From a checkpoint of a small model that predicts nearness at each pixel.
Data: trained on larger renderings of crowded toy scenes, 45211 training examples.
Rows from block 2 of a small model that predicts nearness at each pixel, named by matrix and row number. Each number is 200 + 30 x the weight over its row's rms, rounded and kept within 0 to 999. All counts start at 0.
After each channel's rows are labels from the 100 images, of 14848, where the channel reaches its highest value: "top examples" is what is common among them; "colour at peak" is the nearest of a few named colours to the mean colour under the peak. Only what is clearly more common there than usual is listed. The data: larger renderings of crowded toy scenes. In brackets: how many of the 100, against the usual share in percent.
# conv: 3x3 conv (model.mid.0.conv.weight, 256x256x3x3, standardized in use, each kernel summed), inputs 0-51

conv.244,166,243,238,184,157,150,211,169,272,193,202,237,228,210,196,238,185,219,217,184,187,229,188,200,239,223,223,216,191,245,226,172,200,187,140,172,158,211,181,263,194,200,228,172,197,175,183,218,191,217,154,199
top examples: mushroom (31 vs 12.6)
colour at peak: black (27 vs 11.1)

conv.56,201,148,235,199,196,248,265,201,209,172,223,213,170,174,208,186,170,190,176,250,293,206,211,165,209,235,240,186,207,220,206,228,153,169,192,220,203,184,219,219,196,156,188,250,186,204,229,176,199,183,220,208
top examples: table (50 vs 12.9); largest object: table (31 vs 3.4)
colour at peak: black (40 vs 11.1)

conv.184,199,228,152,210,173,233,187,216,233,181,203,184,224,179,135,151,214,191,171,166,168,213,146,208,224,186,205,232,236,185,156,193,209,242,162,229,191,130,181,163,212,183,147,175,233,210,177,230,183,193,203,235
top examples: count: two (49 vs 20.1)
colour at peak: black (27 vs 11.1)

conv.206,228,222,205,208,183,202,205,168,198,230,211,202,209,156,223,205,151,178,200,179,197,146,172,167,274,243,234,198,218,197,199,173,188,210,222,203,239,195,211,165,161,200,175,155,213,142,212,190,189,200,159,218
top examples: barrel (55 vs 12.7); largest object: barrel (43 vs 6.4)
colour at peak: black (30 vs 11.1)

conv.23,207,175,226,199,281,189,213,275,184,229,180,204,157,201,204,212,181,195,200,201,210,173,222,196,178,207,153,216,172,205,174,249,252,220,223,111,163,205,241,209,170,184,233,250,204,179,201,190,270,213,248,225
top examples: count: two (49 vs 20.1)
colour at peak: grey (52 vs 21.9)

conv.250,171,146,214,197,189,229,264,204,223,167,222,212,243,198,185,138,203,162,231,181,224,215,219,178,219,234,226,181,274,182,195,190,169,204,178,207,214,206,187,224,227,172,176,230,205,211,197,224,227,218,168,171
top examples: light from behind the scene (59 vs 25.1); count: six (41 vs 19.9); its colour: black (27 vs 8.4)
colour at peak: black (56 vs 11.1)

conv.127,189,266,165,220,134,164,185,196,232,235,208,180,240,151,146,169,208,203,217,194,172,247,129,195,168,174,182,242,161,165,174,163,190,251,236,185,171,152,221,218,245,222,195,161,240,189,177,179,197,163,224,267
top examples: count: two (44 vs 20.1)
colour at peak: brown (61 vs 33.5)

conv.200,230,230,212,181,178,225,182,167,224,167,190,247,177,184,242,310,203,177,217,183,239,167,187,175,202,247,171,153,154,233,187,229,236,187,212,176,181,237,200,208,214,234,220,195,190,216,214,186,222,196,203,210
top examples: truck (30 vs 12.4)
colour at peak: black (30 vs 11.1)

conv.83,240,192,249,226,157,206,251,192,253,206,246,244,240,213,217,243,163,207,213,231,239,194,195,208,230,236,227,257,200,182,191,204,175,205,224,237,216,177,213,202,172,172,183,217,205,207,171,194,182,205,159,207
top examples: count: two (43 vs 20.1)
colour at peak: black (27 vs 11.1)

conv.114,241,225,235,180,216,192,194,236,241,239,208,246,167,182,201,234,213,246,187,225,184,195,178,228,229,196,165,211,156,237,187,192,205,184,169,162,162,210,154,286,234,163,233,211,222,184,229,206,239,236,219,195
top examples: mushroom (32 vs 12.6)
colour at peak: black (28 vs 11.1)

conv.169,195,190,272,204,188,239,230,196,195,170,175,239,186,213,178,230,207,180,208,180,232,185,189,194,261,185,221,202,209,159,194,200,183,198,219,193,155,234,189,160,132,178,167,183,183,215,210,238,212,210,204,159
top examples: arch (53 vs 12.5); largest object: arch (38 vs 5.2); table (31 vs 12.9)
colour at peak: black (29 vs 11.1)

conv.209,229,231,203,151,169,195,192,204,216,174,185,229,208,139,195,215,246,189,160,249,195,166,172,224,152,164,232,187,209,195,246,176,199,150,187,178,239,181,132,197,208,238,199,170,145,165,207,197,238,229,255,205
top examples: airplane (33 vs 12.7)
colour at peak: black (27 vs 11.1)

conv.210,209,251,180,186,188,201,158,185,225,212,170,215,254,162,158,208,183,197,223,177,168,221,132,185,178,156,202,214,171,140,199,147,234,204,196,186,176,164,181,220,192,254,165,160,211,224,172,166,194,167,170,254
top examples: count: two (53 vs 20.1); arch (34 vs 12.5); largest object: arch (27 vs 5.2)
colour at peak: black (35 vs 11.1)

conv.102,194,251,161,219,155,187,174,191,209,234,194,208,244,160,139,183,207,192,209,182,159,250,130,203,188,163,205,218,188,154,178,151,184,238,232,195,189,141,192,206,198,228,176,148,228,201,186,200,169,167,212,253
top examples: count: two (45 vs 20.1)
colour at peak: black (37 vs 11.1)

conv.196,168,186,218,231,123,192,200,233,245,213,207,244,217,136,235,220,195,221,242,157,197,201,216,248,194,192,204,259,152,169,225,197,178,207,189,220,182,205,143,241,146,222,251,211,191,205,213,185,235,194,205,235
top examples: light from the right (60 vs 25.1)
colour at peak: black (54 vs 11.1)

conv.153,197,183,219,196,184,194,173,179,233,166,227,200,212,209,181,189,196,159,224,131,201,184,213,215,200,244,212,249,183,227,171,211,177,218,157,246,181,205,185,209,179,182,189,225,186,228,251,190,179,229,245,190
top examples: light from behind the scene (64 vs 25.1); count: two (43 vs 20.1)
colour at peak: black (38 vs 11.1)